Weights of a small multi-label audio tagger: 3900 steps.
Rows from block 11 of a small multi-label audio tagger, named by matrix and row number. Rows with one number belong to one channel. Each number is 128 + 24 x the weight over its row's rms, rounded and kept within 0 to 255. All counts start at 0. Numbers have three digits each. After the name is the row's rms in percent of the matrix's.
Before each channel's rows are labels from the 100 clips, of 14976, where the channel reaches its highest value: "responds to" is what is common among them. Only what is clearly more common there than usual is listed. The data: synthesised sound scenes: up to three everyday sounds over a background.
# r30: branch 2 reduce pointwise conv (model.blocks.11.r3.0.weight, 160x640x1x1), inputs 0-159
# b30: branch 2 3x3 conv (model.blocks.11.b3.0.weight, 240x160x3x3, transposed, each kernel summed), outputs 0-239

responds to: reverberation; text has "reverberant"; text has "room"; door slam
r30.147 099:092103113101076125087138173143117146120155122142147088125122182166136108094104109131101143120117162122088167100127072144123113165173137132161118137134146094175103098118101171097126102135093147127152146142113125135167103119102090119166119137125133122127071090126110123107115139095094132150089140134124131140155110126142112137112098117147117149144157169111102128140162104116111143131134089149169152167139139146134147143118139117098136090158119131186110133165098107158137103146080168
b30.147 104:127124149133122175104115173176120101144164125150164137151077105125100183093139154123111119089117153084114127178130093123142097132112151159102084169091165125139096129116136134109156110094145114143188141114076089143151158093107132154087145124164128136138141145124109116127100151178118094112154141144132126152137142116118127174181141099121118147129194130128154134120109122168140114147112102123127127120145114123110099121145128117167118117167142151118101154117164085111163112125122143138139115131110137162112108159129113124135131153108123118141130149107157130146122180147097121116151113156139130128184128107108147153128086148117084073151096114159099136099146133141159115122144104162153116112123150128091136159123144171166140

responds to: doorbell; beeping; first sound: doorbell
r30.157 102:106132148119093148154079120117133121121155157103086107129149172101116079113147151136136098110096139137136122109128091102105138162110186128115128137139149102115097145157110119132150143121138158095168078122125128097145147132153130106092113101082151144125098127142160127127106106140123120116113122133077140124110093121126158135139171128116090156129121141118131126144113119137150152107112128133136151122151113152160141103130106151129117145125137140118105156126135137141099129112130132
b30.157 099:115094131131113106144184132156141136105154120127153145098088119184062109117101137142155112146093155133165167116126123128133109119141099095108155113149126082113134086130090146146151078138091171126132095117146150084105133122130180129171134088135116095119171129131166170166116130143166160114131117109148121094189113155156152126143130127170150162089130159107113147109141119127157121129093131110092121158126154125129144112132112124147141134121102134113090137118145127112127130124134128164134138130150110066177141127135162129093132143131128087118117134105147109113102124065118093107151123145152128167123094129100158140121140163105144130128155129140167122154150137147100154136139106116107171112158128153118108151193165156115127

responds to: doorbell; first sound: doorbell; background: none
r30.44 103:115136102124120106132115129093058137117117150130150103123127140157115165114100155128127120176119113093111138107127137149161116126131129174150139135118113127134144140131148104114137132111095133148153154170132122091181146140139123124149158105130135170184151098111159105161123154119152112125082101121103131110114155140093135106115119104149110147123114144104141161124096149104096092106090152128137097125173157103112134152142135137128156104126132130142130125134105109130129146145089125
b30.44 103:143105131124099137119126152133127105104150107140110126103119113146175149152163071115082113091126099127147136110124128118157155105075127134117104095133142137101103124129124133100119146142130145151125134143133100107111078150124116123190126153093120128113139119140135142137124154088117110101129098119141124088121116110102092123087152063120101102123101131138098098071070153143099147142097091148147106104143128153115127107167117130122073111139173143095096094114155140119137107136079148143130098094109137124139104093091078134142105102148173151088128164118112158124198137153133089092113118092143117165134098143119122134121114131200150125151138111159128141127161147133129147121128125120109161120120140124157144083100155149140112

responds to: spray hiss; first sound: spray hiss
r30.118 100:147118150099148153175100109119102094134097113166186156164102089108133122145119121096123171140122133111130150096112165167132131143150173153105145129097155122128136131140118132157153140169103159082159158133179205111147161147116146132085119145129111126120149158136123097147076085099154158158117129126147126099130171155137105143119114128140117143106144091166118146107101132150145111141110138142142114147116152112117143117128145143166149122141105147155129118107138146133139109127138141
b30.118 106:109174119141117116096151095099121136114152178123109104147143126137143101120156152140136160143124144129149104082164154129117170127092127123120063107144138184112134132152145128140118124147149113120115127103172162087155125129142105151189098087099167136114098128109128132123088155136145079177125139130125158124093141109101104126112093128138146172133099143126108121114105142118128137124137111129114137168090164121168142113120144157111103139117146091123093102160142160135111126081116128081124120117143183113111137153139124124158088077115111147127134085114113169103140133145125153136120113100135110123123093135103142115136125119180130142119130136098157120114107125152132100072158110111136105145135156105143142049097093172078113

responds to: doorbell; beeping; first sound: doorbell
r30.34 096:118117108144122152097114086154125126072107182169161111137151123084117143077127148115161151168130126118171104167152173130091125117149105160099173133161130134125130122120192145121112163102101134162093136147137145139126138086107167114149093118162115152120118126104101177168088143103116124146107108113106108135144141150090140140103097091142101114155108138143130141091120129154101121093111173110161149121116117122149144153148091132138141115054143115098131098115114094124091122175103090
b30.34 107:145099132114090179114143130134140096082127102128117100090145131137152138121094097085142146127132129088138164141172127101104083094125109137160113064073140101140133115138171129125138134134124076129147141094133099128131122163102080104158127132139120081123146142060086100120187138131100136172116114113127128122107118132105134110126141136169110084111118096107145146105103124115101095134096131105135119099102110147106120151162106123089116105139106111084128096139146166120141128082123124127124130101117128125177104124114124082138100120140127111120115074119155160123164112070083100119097111131118137121114112105121129118063138119126123101120130138153092092108144135104113105148092125116124071106150123111123139102111123091117114

responds to: reverberation; text has "reverberant"; drum roll; first sound: drum roll
r30.100 105:113128117146162116129092119085151099153108104116132079147151151118148130127096138139147143115145117131115164093140119115119146152136076141133135138118129118145132083116116121095089108100106109161168114109136118078107133114117112121166107111081107121156112121108157086099089089116112100101115165104133120130134109080155142133108085134142116127143145086102104126144102147140133181141150114080146144062101178141176129165122127121117084146149142131155127138142141135135097107078110064
b30.100 115:124095114136159094131114121163121077167067121122116166104117125099126122153113128142123153116124108145139122109097121118094068133123112187120153134095134103122164124116116097126125164146128115126143124124082114131094128074072146103106139134125065132110144097080129118140119122111159171146124111159124088089145180147105144111096114098128099120094087109146118142108146130150119136125155141175095106091178135114099120137127101130145129096148112133157126128138137096098131139159111118147125115079143116141150105139171121139114150104100152150112142137147106089150164142164143155109124138137113110121120169135141141126129155105128137130145087116085089141069138110144165127111116156152146096077078154138119141161092151127103113

responds to: door slam; background: none; first sound: door slam
r30.131 103:129152133080158079140125118174123138138137111159130165117138165147156169116133136188152159179167084099117157133113123149134106147119096083152082163113130110109142122121181120109129118132130115144148174167137134172131092158131123136148160144156162162135150169162129124130148128101153145125147091108130140103128110138094134118141144161091131114161157162104103081161154164151154125139123104116138136169150129121142144160162143101140126144121125078127113131151115137131134094128109110
b30.131 092:136156154117150116140119148132124087112127120107150112130117160127135135128105144109115148120129126123149146095142103074138140147156108113110089094099118104110109152122123122103107130114122101124128122081110133129124137095123131129125098110135090118105129117141159091148198151111105125141061093096147113170144147132153154129084122159195099144123145156111182162097098096155164129136120148083133156151098090120118121111153108134107122099116161090151142128157101101098128106104156188099151129108101110094145139109164108149130124080127138173098110120106127106107130124118101110094096132115119145168114069140119153078130126168157085139129101116143117116169126171113134135156098152124096126122102142091131123113094124154086148

responds to: number of sounds: 3; clock ticking
r30.143 103:097136115120145104159146135102167121116143140107167100144117130122126138118088146150116132117127143124132169116130093122132152125148149118061109164145138110160103147119125120139101136094130103079137105124130126099104150085109134122089112133121113086116096129099105081080185188113083112177110177089125135145139138104113133130131131091178094105089151129131113117108162080104128127149125126133119108101113144143105152126091138126122101109140090170182137190146121137128111153126161136
b30.143 123:135118101094173096112126152105127116126125159151115134098146112111126116115091121112116087099125122119098152116092119133152112126094136106144159098101118112078144133142138138115144103165097129108134109148158185137145135110157129120120149145111087140111137110163125166099068134087154172124090110191122098114130156072151153148110102091130117123085115148151124120132099091170104150161167103162097091132164147140116107133140135158138150157103102107158109087129116120094096139102072149124102117143151172091118119084135110113097107148119188125138107101103119128147110130127130109144147139130113155122121138155134120097156121110148106120153106144156104135140121109157128136166120075127140154084083119099133143142111085155109132

responds to: laser zap
r30.104 097:091168122147147102098119129169146148111114185128102119121093103116133123147169098156117107129137094112140146142126095120134142110085116143150093110126130104071121110117149092096123161127160089139091126089123122141158079168133174121112098152128126136109132145148123187139136138172150081098114168131137108141099131100111123160131127097141142110121139092133140123093145178158131132130144129110137122104105085184117097115186125097139101149126184134081133135149133125112127094124119141
b30.104 093:119125150104182125154166158142081174124131143174147139130146114131132093120120116113139142154165181109182075124118151155094119115167094094123144138147136087150165160154116083132143141105123120124157143110141139157095133147107146168109121091100141150122138131118160129087111091160165132133119111095109133130124134122142121111137105118122094123110115143106148160137104112120131096102126120112143104111145146116122066146133088163148124117130141157164133151120099114097114138120164140141123172148097129106122155144154139127100149150151133158096126115108136161133113072101112112206164137106117109134105131127139114095114122094089141139118090102089159124107195115129112155178159110105118147137139099131095124148147147152086144

responds to: laser zap; thin (high-pass); first sound: laser zap
r30.132 095:123137095127202133147177157162144144162143126132158175136099122139113154129160117166136107121178134125107114171093101136147113075136123093105104123166142133097104105115117086096101094142094104161082186159080087105103100128098116143104130097157092172139170144134105097091131154144129092149116109127144129174144108156115171162094105093157099114149113182112152145124137138091158099107111131117150112102122102116112170102143184146134148116139147111101116178098143103122132096129106084
b30.132 088:128110117117119117098176085078124164138108166152119110116146127134139141182137111130150125117132129122118143151131138136132151115159145101123134122134131178095166122164103140121180126152114124114117128161171158102096120125114090157094125168160078082125101142108113127157100169136104127124171119124095061130081095147133106113146176145089151136125135150126124110140166133149151137087134147127149110114121099158104161091131119151116130153107094108108137119112097146147114113125135116116125150127079152165137139123113115125137159148132162108120116151121110119189148096154122135120122087106180162120100174160149113133126115118117145160136139125107123153090118082105137095106142157123170117174078140103124175127136156123132179

responds to: door slam; beeping
r30.142 098:145139108152143133092150116098102159119115108117093134150086155125129141140093112097128152158093190115104119133117116119085131173155184086128105213159129091137124122139184125115132080138137087171122138168153147104127136130131154149134177163161131106165110101103092132134121166087127091151093174134122130117136132144109170160122103143115153155127120139139109172105166113153122124156129119108121136142110131119126186167163156083102121098085119112144111133155150122127096085189080129
b30.142 100:096142127083150176137155119124088120084157089134120113101126107182108126116122121125142110128103142155148157139142090101130081097092099086129094075093149118121137100137129153168124162093160127146136127096117113124107084153111110136106138126088134137110127144153104110110127151118156107144136083072155122111120098100119143124130110097141096115109114098128131140128117094138118088124117064111131160157111085102105132122128114139144140097138149120137142086125139109164150112134125140136155102097143117076139142097129134115138137113148075141094136122095118102140108107087070162104122153076128143173117168154124139119141108148178130104164113101162115087115161160098151112146160115138150121119123132120129137144113145103103077

responds to: barking; first sound: barking
r30.49 101:101123145086114101134110093127125117100097146073098086096160143143130091138109102156130103096144125104128090174136172087103116124114131124127089121128117088096109118109150146130120121133095141145090110101130086091191117099098102098153131146118126127111108126143109159173169153202146115093097141152101105104145124088116124133132130083106116144110090133160127128147122093108118094115118153136150134109095074155106104081156104145116112095114108115090092156103123107132117090153163089
b30.49 100:118122090115099100159115129121142125135099155142081117196175149121130110156149155127139124150101115106135105118134136108145125151091110127085142150191139107138130134188124110108149143116151113099123142140136146097139154127134138156139130131090172116140129142148109069124126163145110157085116131079105112114101140124176097104125096085087143095142120107158115092093128125114114128151127152166128129088119152146130195160094122138105133161122162141120125198134106136151169128130161091132102144119141115143150137116159115131171132083144162102139146113110130123121128116148079147119113153090137151128119133133154136097161128148176142180100136132139091118129087121114123161098110166117101142149134139148148093099099119121121155

responds to: doorbell
r30.120 097:139172124157134115082163124118155165130112143094097167132153095127081153156124096128128121118166136134106078114136141121142160092129111143106100172091087112121151115157159110126116110123152135134117153124134114180121131142142110176109188113180159168150104095157126159124137096166159127122148114137117098153136111164160086118113125140083109093127107123132136168114120114148104176156110166134153140121144116131095142167154108151154085107106153154097107114143112101124169142127141133
b30.120 099:072165127150164148113095155122119189088105147100130108155147152109114129144141122153092122113140117173154098133119152092161159167108127179105122142149126153151103185136094120130124142152161108126155086139127125134127161135115186119105129126098125112087128137114161157111116136144090108154135150123062137180119118117120136104119117168152128154139165125144167145164143109144110121135085114150084099113104146118178144118138123099176135169160141118102135130136098149126087101124154117135109144136126111157122160149103119184144104102137131173108129189166132148162103154099108147134102124133090129146132141110110124142117121104113137140148154109123146101130105191110143096116112107135132123142142163147152152149129101125108130

responds to: door slam; water drop
r30.91 099:114158064080148120114111171176119179093189124138148135117083131124103194107176095150184130134143121122094096161131100150168098113101128128117095157120085130120135135094163110145140145125120108126118169167121157155125087137127139146119113135095148157127099107128097129154109138116189149134156163138174133166097091125088095166088152159126103150157096146123150134101172123138126113099096135143149139121138116108118186174125132108102130136144169122076135160132100124164132130113131142
b30.91 096:131183099118113140133088139132123131106138075162152153110146110139160131127103139115125140126172149133147176090116133109134112127120108126139096100096134108123120140108156149151126159114125111121144118140109076122105119131100119120143126129075124121134151128065111127116130194138103119122152135110129132158121165181124127116142126169129107171110078120165168142138116100126136096093096134119143147110123117088148165145128109136114129145129126134140144182123110125111159105146153140080110127124124133105139125122118085180104083112142108172122146126153130147087152146101146148167102183124111139093146104109149163087108142148143089105091127173144117138142117172119207106146131179144128100129144115098121138119105138087136174

responds to: crickets
r30.0 101:121168079088146155104119149164126129092170168148126087165135126071130146140095160122104102152154140123142169116123127117139169123108129111124159116138125126133106170130147167132115120081115139108128082148142141119141177110126132168130118135173088112106116097166148107127136155131137105129111167074132132138144097092090139146136134096140130090131136154089115146140161135119083147133136099146162076133125149131156146166147119108131172112099081176155126132194129123143111114160128089
b30.0 097:161154132148119108080144144105179142147144139113151110118136160119150134157134099144112078149083113085123135128118098140172179107167131125126141132069152157106106106117149060156144134161110101128106104132109105133151120124161113094089108121104092151109138118137142135106089117134128110127106128144160137093130092143112147146135143150137142124069149180099166134135098150112142128111159182122155116130133121126107077142140089083125112096123147173122093131149130133125134113141139112161144090142143130122134093134121152142132112166149145112105131121087144148106124105104126084127122100099124149140082127141119104109133139107143115139108143088147160121122158036135086092140163143163155136112102123151120131130121142110119172

responds to: spray hiss; first sound: spray hiss
r30.80 106:127135138105146123131104109134089114149179130101190101141164145075167160124122131112129139137131150100168177126159109109131160150114132119102128120135146111103142132115123117116146121082170102105132130128122109110099117095148156132169102106084122130130112134100156096097161135125106127185123113152116153116112103145129142061080124111167147127137088131144150122129141114159183087115096140146123111112103107121155105135088136117125176088095153138177113129092121125105163154115084143
b30.80 117:142106113134129107115148133091160110175168111111134113112113106125153137110135173128148143090123133096098114164111148100101146158110149114149096125117147194065143116084151145126131148087151173101120154119142163110079127156078105150162100146145086156138131154127140097132139110134093159149190131129157107106123144093126108153125129117092168119080130110123129130139102168135139120149120115083141092162139108088123148086129138167125143136137164139129114063149118114088133126096136107112111147163133125125140148110156118132146121116098128083158159108101118117121102171141148130113137138151109148154173171133134112180165108129131152129111098113140124141128124095181081134131147106120116136071120133129118110128117147132118129

responds to: number of sounds: 3; footsteps; first sound: footsteps
r30.18 097:094098153153126127089167109095100097151140104178098119137118126141127099086089143142081159129085147134154151072140158116100103143138119128116125100109151167139110085100102060178124104121177097166124099156096134091138079116121173105100147161131088167145109118099101101122167117150080129116119103132079178133116104121139126159095157102162111149131115152151164105141128099136107109143118115114110143151152105104122116119078128144144123072157128123165118117105109147107109090152163166
b30.18 096:121129129110109137169136093103108099152154125125131119120122117080099127148165121139149132103153114168116106139100153112156128121146126121151146109087122078113121155126156115131146117126156100108128161132135125129176117130136113133117142132162118110157140178138094142093113093086082153164123113175113091147141125101133114109136105092094120106142121155128096093130108075143136090156131148137114090114121166143122119148154152162139154119091082148120119150062117132110163130154110152109128134127117116142148171140127066114087135124141151168092151109113109140103135096086146164162078147109098067102137132171138153157124113113068151153150104130116104110119116110089159139143104125103157131110120115130095110143168109129084143

responds to: barking; muffled (low-pass); doorbell
r30.19 102:164156115112120132128091101111126081126093140151178085063187122101134096108100155112128116112129161143165155140145151145137146096106101122105157111127121129102109131119124117082116101115156123105131079100115105124194148092081143095121119079086092119102129125122151131170176126144132078155150137137083159138124154113150145064113099092134090125123125173173130149113135074141112119115117190128132129107106148136086075141114117142107142140134088119126108132165101110171135149134114096
b30.19 095:132126146125100106144179112111189127129125152124119128139122135136116135114131125185136125142084087106128160130123076151145089123070110095100145122175205129115131114154103131148140136123147081131129131165151112106104095105136172133139143092139121127136146127122097130134133174125140116137144126182105131121125153140130145157114097119090137112128109167120113103086076117164160121152128131112123119125086126132110110133128133145101134084118130141143124085164145152104206111107109124140111126122131135154152128125144092118137141137104194115106115110115124131098130130148146152115124142128143103130139109118116130089143107170129144115187099079138076157122106083123115155144161147159082118098118180131105148151133104177126144

responds to: beeping; first sound: beeping
r30.136 103:120123146135136180069115173129103125109105167101105123092148150130138131127114113113123112087096109103138110145119151120144131116142117132134121095079127126097144114119107117090120126127119140123111106109110133100132149112143156127113099107134130108091135123163140110129122143115100136128166122103140128166121104135146124135119118064160117130138098159124088105089145110167123153138158109114156148121135153191115124143139100112134090114107149154151145159126101123156096114116111147
b30.136 101:130122149083186112101130109093114127118125145143126111126084129134099104125141135134142134151155165143152144117115145116108120091098119116144130138097113164127134150107152162148126160093100131097125130137126127176150130116109155134140074081113111115150106120172125118101119126133153129200107163100157124090127103136105090056108102087147137142121110138126105079093128142124153122096133084085109116107119137109150075118116127092115104124114077103107142115116124130104110129126132155099136113115123116099133101122077124144075152109112126119155121105142109129100071112139118137138145127062105096104105139129122125115089132118096112132142114088122107168123182100142150127118151098118127127101136089077081121142091168158117123

responds to: stream; typing
r30.45 095:123137102106136083130113132145098107137146118159126111175136112165189101092142160153099125122112116121142132091174135158141142146131126108098167144173151159099131132114081062124096094098101135131110138168085084105104147133160137117127148112119162168088101147101133105119128137120130148110123131132106159085104101124168121152152155114140096121147156133132149083139107151104137175142079149121137094088110124101161162094109114126140163143147137112121102111106094135100148112118146127
b30.45 097:083146138103130131111131117129143174147104154117129150145142075145119150099117152156095157135120127163156111137134161114114140122111143087122075135155177083125140114130133118154099156158149103145130118153170147104111158117110123154151126127148113093119124115113144141104121120150083096098095143118117124086122064108104113164132079134135105116135111153149136135128132151102128165105084111150124138160092069157111166141128087114171132135125108099099095089134150127089141153154115115156153140110133128125153123107142107087118117099130154102151114130111136123139092140159116140113114142147164140171173168134093111135121098154166114059119128162185114150077107132128113172131118116127143135125105155136117182116134131093121108

responds to: stream; beeping
r30.15 102:125108095110089105138108156154132165113113163168111120116066152129168154090128075132096150111122159098148159111133145103122124086134110144142168123102121116167066098099145144153098091163147167135110096096123102140097148098123140130113117124139132086124130153138127114098156136144085126091138139154148150115131145099158161114119149148182098124152126160115101121103127146141101125120162081095148125116103131187140088139102108137138147104110144183143118123164109152155141135172130180
b30.15 099:108091167133133102115157086147114130145098080110091082116137096125130095085077120074113140117156147137113125110106118135115115117139141131143129106135117109098157138151159152153078145113144137139117164134118121137087124096100137112140127109108099114119119125107141118139173128114134146148094135080136134112148154137137080091136110109135121111107130127084094174144121120133080076139126070114131110128093136092095093125156156111133135113122071130105118141136136133074152154113112135159117089087132130103112121100115125114126139095125081117133141130085116152146125097136123101132128181127116119139135075117130129187113123155138074087071105111145113117106115149130110146119093101115143065144156128097109101111135147118165127

responds to: reverberation; text has "reverberant"; text has "room"; pink noise
r30.57 098:118129150138073165136110121092104124138125092138119135113108150168153143085150185150076115123155120134113093078141125127090145130152104093142142136099150086154158117122123123164135108125114152151136118157124109115084153131126108104126169096126097138132132117157112110089132124099072145138167123060123173142144115139143130113157112158111086126166130124110142117139148091123161119129112094117125148114109133093105142100132172144121135130161130136156122148142109072170129106122133088
b30.57 088:144181135113114135114147146129145162121174122126144158157108137103141142159170114147111131161106096135116154108118190137143147090129163133121157175144132141119122117114145083102119104171117119134114151112148150113153082091158156126162111112175106110092125134139143160153142107136166106134192125141120090132108164160129132101103085100114098118156118165155170112158125108143121151141091082132153135126120158146104182150103139154160132129120138128143099158119129139162152132149167123121104137115148137102125126128148124127098097122113100152091115140144155109110108110098151111128152189128105097133112113107109134079137091159080169170193125117132151153129144094112159124110134117120134126150137113119109134118140089169115088

responds to: laser zap; bird chirping
r30.21 097:131204125067135148125106126148114144165147131132117118097165123074125165144155118145150149129134163104125123189153093105106147122147089106146122123138114094099144157137136135083121107128123124150112132117090132193173154106088108156130119078136138143077150118130179164146157164152170125117114111116141126160101143113157142122084134151079106118199091117167109136142128124110150084094095132145121095123122119158128111095130146168128142127146173117126092148125124149133123139135116128
b30.21 083:147088122129123112100131107094167111173116148113155146142159151149191131160113161119156148156165137112090173134133111160123134155075116132152139161141144111104145135119158122142139138101104157131123163100169148120142129142121050098138110146163074150133073126193141132159122119094124131127118132164156114151150118129138143177118161131117161120151087083134130127136127101159152161093125122117142116144166167158149073105142104130144142171106150148087132155123133114125091133158127152106135103100143155099120157129169137096125147136154117114160148096141123097146138142122105142110130101131095130066113145117145119111141127105111152139142110130079140087106116086149122117111137130139101139121109115133141161099140095120112098

responds to: doorbell; beeping
r30.46 097:129110100112113151103123128138119179123162199107122138132106113114100171135159142120125098127161118161087106136135120119133133129100123156110096167116111119108157115121171111132118143138130118148135156135152102081132170113137101127141163137158142114119124147175106158138148175096136111101137186133121136157167090114105120116125087096143146106083098105127101136117152130114105121106121099088158112095142139134186099156149122116175110137097153087111144150180151106137075138176085137
b30.46 105:114134129135129159107142106148153084112142103105134135129113132110127114134124143175122143124143113159118132127129151126130169102178135107129188174100189156091104135114154124117133143170111103119109124117129114135151108138102110139121103116182116144116099170106106135107120090152155145134137152111118140124141132128076159112146100159151115103078134170147109103103128119114175124128136137115148149130156125160166124085099113137144094107129157148156113172142100144158167116091136149160142140148132104105178117148170106089145126167137146118195143127108140114156149125152137144125133153119186119168109144130161127136149113179162109121120060095100139115137116107104110097141129169124126166079129137130086100121135157128123169

responds to: crickets
r30.151 105:147141161147123141134129108083180153120117208130138145115166103083100096097078110151087112147106132129153158161113155115099139105078111122101122160127125152105137138154179143123120129098144103161101089091128152136128104135106162112179072155127093094118097093099121136122137142103079103186141083116097083099163133110194137090128106114153108111100148148110126149134130149121118135125133155144131110079147099161122120119114092115142097129153094106127136094118119120100161166110140143
b30.151 112:111102139125107128115079149152121110091102140149109103114077123143160114146103173096130110166140138134143115120146119158110116144075103129166114118120120126145132149195143135106125119190121152122061123176115161095155118168120082148137098109097129121113129104128105132138155141089103173119128118148122137138150136139103137081093115176152138108137101093127131094115122114061109150128167143134118100103098112155127129126113150133110141160147095112121140137118106112117102142134114092110116139111160127152184135130122151123121132139148140092165122104167139182144193140158122103123129153118085124142145142149175087149130147100159124143105122154094130106164123135116081137134136185116132086120132092115127100109133119123114108

responds to: beeping
r30.119 101:163123156141148121100158145133136170105171086104176128144142141113172083071099176155147146125165101121119102133159139153075126163112107085121140163120137109090133161102126104155135128146104099121140105117133109125166140113123112143155135161143141122119138109136146128107145117139128097130113098126106116106082118162165106152100126087122113131136114093099080134137111109120127146116176117117139072139119127099159099098063122128165151144098181154131120106157097154108110115138139152
b30.119 100:078110147097146119156167122119114105126155120098139110138100146139157096151142103144107136174137128147118129119134115151119157105132134170139138093098114137125132121128161137149123098139094112104128138113140097106127103143156087100109138173109126108103144116112153094139123125126147144131149121193154120121099159139112090174131136134156142152136166132130105068048119117147099126133110140138127111133184135103112116113141142172083146079094120122119133125148112127103146142130103110118094140123143142144094163123141071080119096160150140149122123137127149142115143125110154097136103118173123069113131098141144123156076123117075119145079116130100139135131109094098130104116150185160159161059121126125087102109136125121123134

responds to: whoosh; door slam; first sound: whoosh
r30.137 101:104105093117168067066155127111086132090127116146114122133126136106138101117104118093152112077160164137140100145148114081127115123136140099140114128154114107173074134135155122138101097142178114141143125122098144147115160088089112158111137107141093142109095157120122101103104167112141153115140152136096144108140151054112136148171124091149105119117142145124103141137161107122125108099083094128087114090121108126100117131112117136117098144107157120148143121142088140146096153135126155
b30.137 105:159157098183156147130078155100123072080123126162150135174107124127167097167114125103144109160149119105090099122138119097152125079125141124157147140121158141138128161147128084150134153127088118101106122106172120135123148184130131141111115100095093106146163136119127150128109112117139129132120127117161169136145110123143116122099107144113138133134144169129158150124109100170105121156106150174164135106140100133120154137116117112136126106137142136177150115140109143149166162154089096162098144157165120101084145120115122146099077170163107140124135081149157153143085070085124151121122094165097124120163132135150091116116130176143133154100145150134163114123116149119108133085128129123139129143117126134101133129168122147113160

responds to: beeping
r30.85 103:122152134130130099145147143108167167126087168081121087144114138125142166130125114106122111105116140112126092092078131117136111109121100120135137149158101158138114112115170154098064116084120111160109139086081088144147143119149144116156118172120119118117080134107151142133102097166086163122119147124159090074159124118131138141100100125108135155119124102106143096156115150135138117138123134146151128098113156123100128136106097132142091145142117106175161113173138113110142138111142099
b30.85 099:120108121095127144142137115140104133106097154152105138125112105169097132127091094123136164101146132129090113138107117161114104104112156140066115094145181102131117136161141131138130112094195116130107108175124130103139094115108087117125142112133125066149136130189068151102127139108140136134139134152129127144113120086126122111136122145071126052132100136139109155106084119100158127118145134141046151109123101089142151113091170119156168125130131114085102094138154125150157147144087124118096108087121092125147126110133140095139108121078128146122121132126148126121118170124118180114103108155100142159137151143086099145141125131148162126154128112136090121117093111126109144134102107162142092132133124134147106132118106116121103

responds to: crickets; rain
r30.88 098:119140153117115138168108140113140129153138134139138123139146128081149181158129073156108129091149132126169140136173144144134167154160121168168150155156167126085125134145154122139126113152139154130106098135142111105107222091089136147104105135112084129136108132110126145104157149105087128103147114093113145121081125139122138129170083164111137106134127091156088127087124117138124116077154106154152135126108152165177143131111139166139095145108073126157126140165135132116112137123155142
b30.88 090:141138111107143146123156096064146141147168126079147126166128115141102174135130100121134122091141132167084160143115152145177107107076136128138140082131139159159165117122127086105122153106145128144121145167123140113141109167188107128161117108179092079122165143143182101118172092102174136107155144136164136148103135131112069121106105068148137108152098133094157078128126137140104119110100126125153139123147128139122179108090151140081139164147138169108115124115141122139172137161113110144125151102127148118132114118120134113153141111098165124111149142087117137113124141082115123151154104146097126126134162134131102120143108099136151133159123115183098117116130129147132124099159153149128137134132099140140156114141148133116110

responds to: door slam; first sound: door slam
r30.38 098:107129149107107140122103133140081092120097099143140092144173129079139097116115137192146139107118105104097130147154111101131105145103143129144131114086107092156134144118106108110157127106147131123147143121136072098168162077124116135147121125112139159091155159104135114134124132190145098149126097108097206159102109156108124112102126080186130118177115201190073111158211083138137118094140115118146110094149118166160097125096153140088142137105146139114115171135135137151102135128147156
b30.38 097:170134122113151091154141111156165164135109113111120150135141119072087097146147136149145134116126162137142114147077147178140196164137106142149154104124130122100124113100066154163136141099159095133118120135128130170098112116103176156170139128209133124176133189113152163138136112153113174157130132124146145126128076148157126164094118158131145152130163113116111124134158148114127125123110156143136135149112149127144160109136102128100101142110077117100124134128151125139129115165100127129146153141142161125113113151117111130099140142091150120118152118098111149135111132089129143153121100143113143143136126125142123143108139149105141162093146168129082156170098113103105162134146117107126186088150097137132136152160161121105103

responds to: door slam; first sound: door slam
r30.110 103:126139128123115138120179156115135136145144157116166159136130085114114116141127130117118116155167173130097121119126122132105121048084149113078064180167103147131109143113126124128139108150158067125116180136167113153110098153106125090104161072138094129133118099143150150121119106084124102146113151133140119114163111122122148127105141134133100114135149162135138137121174133130124114143074134073104091136156115092156181158134106107131117107095114122096114158108096132131144159152127135
b30.110 120:102163153106160113115114099152083165077135136118118123141127125086107121125120093101120113135128108127113097144123113154135087104116159159085148115137121130139111147111086140125104096143135103118081125107126121081164134101099120132085131124095134161109058140127096136088107121126114141171109108087121101125107146144135098123090130124072117136129114084140127118119149108076080156165120070154107144128156134124144138144122127158129125135142139146118091142163065184125108087122131123076100156161110093092088117109148133153108125147135109159125123188097094096122141104113122092102126110111096120161170149132116127122173130126133141134126133104123132170115139136089141136086110128146101129152097131112114123135115111128092144